From a checkpoint of a small image classifier: widths [48, 96, 192], 60.7 epochs.
Rows from block 2 of a small image classifier, named by matrix and row number. Rows with one number belong to one channel. Each number is 500 + 50 x the weight over its row's rms, rounded and kept within 0 to 999. All counts start at 0. Numbers have three digits each. After the name is the row's rms in percent of the matrix's.
Before each channel's rows are labels from the 100 images, of 14848, where the channel reaches its highest value: "responds to" is what is common among them; "lies over" is the class under the peak. Only what is clearly more common there than usual is listed. The data: seven-segment displays showing three digits. In brackets: how many of the 100.
# convs0: first 3x3 conv, stride 2 (model.blocks.2.convs.0.weight, 96x48x3x3, standardized in use, each kernel summed), inputs 0-47
# convs1: second 3x3 conv (model.blocks.2.convs.1.weight, 96x96x3x3, standardized in use, transposed, each kernel summed), outputs 0-95

responds to: the digit 2 (75); red glow (62); third digit: 2 (36); first digit: 2 (30)
lies over: screen (99)
convs0.45 101:447482515469530472560415470490514544530522566515490614577508459585520497582551441491540493490514461460530510505546420486482494461343495417532441
convs1.45 100:554436414570423557414525469515576432448504561442452482492510497489491399557416613530527500566477520534501503511435533454545503512512539481497529437458518471501523376562438477497446599459487525419458446474493478523482472489532494444380447403560548470430465518491481501509487466420545405464

responds to: amber glow (47)
lies over: screen (81)
convs0.2 067:537533518463543520467481527412563579467437481457584554549536528430465480525459457448464557459500474449535510548563512498420426508584570380499552
convs1.2 068:572492422545523506484576485517548487464505509538484525451532517495484452423396636471543489619531500445509505485606542493605523416647501460456472554545498526508505462477462477448548654551539551510499524519466569454539575482545413472491464496505498544512505513492493484558537563525559528442

responds to: dark on pale (100)
lies over: screen (89)
convs0.0 163:532537593453490490492445543437479504536492533461492574374570477459577505590508480424502464451496500538502546493487443508589481487584520536448383
convs1.0 186:463544491545563421494436501463424519517520501310459568538579530552478542600527510461501536431460513512416504461470480513532437508471479463465432514481477526377473563476524476531500493494428480540468491533449498481525405503485415581458503442531443444474401420480508533548536421427511572480

responds to: the digit 2 (62); blue glow (47); first digit: 2 (27)
lies over: screen (99)
convs0.37 074:504496457515504504555368490537519530547487511466527510614567477591485445453582532479436495423499446609454485521520396497524508543457516487522423
convs1.37 087:512489475513530487502471496470498526570487491440450518541506525501453396497540449595466561420505419513521444421540447471596531555438459535528544448490528465453496486493464505456486525575457463378443473466366569454480458533539435470402527451445554562506486505568518507510547457422601558614

responds to: dark on pale (100); the digit 4 (68); second digit: 4 (30)
lies over: screen (97)
convs0.22 086:482533600483412493506520455480500506414457510570480611445478458527504554570488375522510456533510483428623515571416513507484494538513471534485495
convs1.22 102:529524526506538494453517582490521420583443540447483472509461510474432460545485556494520518543496463427502467514551520534529531230484523478499483527577491409496500458531529481483580482467483415497497481546436516559477494454498571492436424493608486504568559535542560459530529566487517493452

responds to: the digit 2 (73); third digit: 2 (40); second digit: 2 (36)
lies over: screen (95)
convs0.43 089:456500414539493569525587476430449478575446543442517559488547528553428470583609507421468481519503474560525529430509455526529523465415539428524479
convs1.43 069:576494551425564507496537477567540483477475464512503472479506525604569403473489509484475500446447415480484491420434481410548450529488497441505529460499465427541499474441450581483466544572456505400499499389464452516430494482494329519551550566583532505479520513588516511518456564608506508493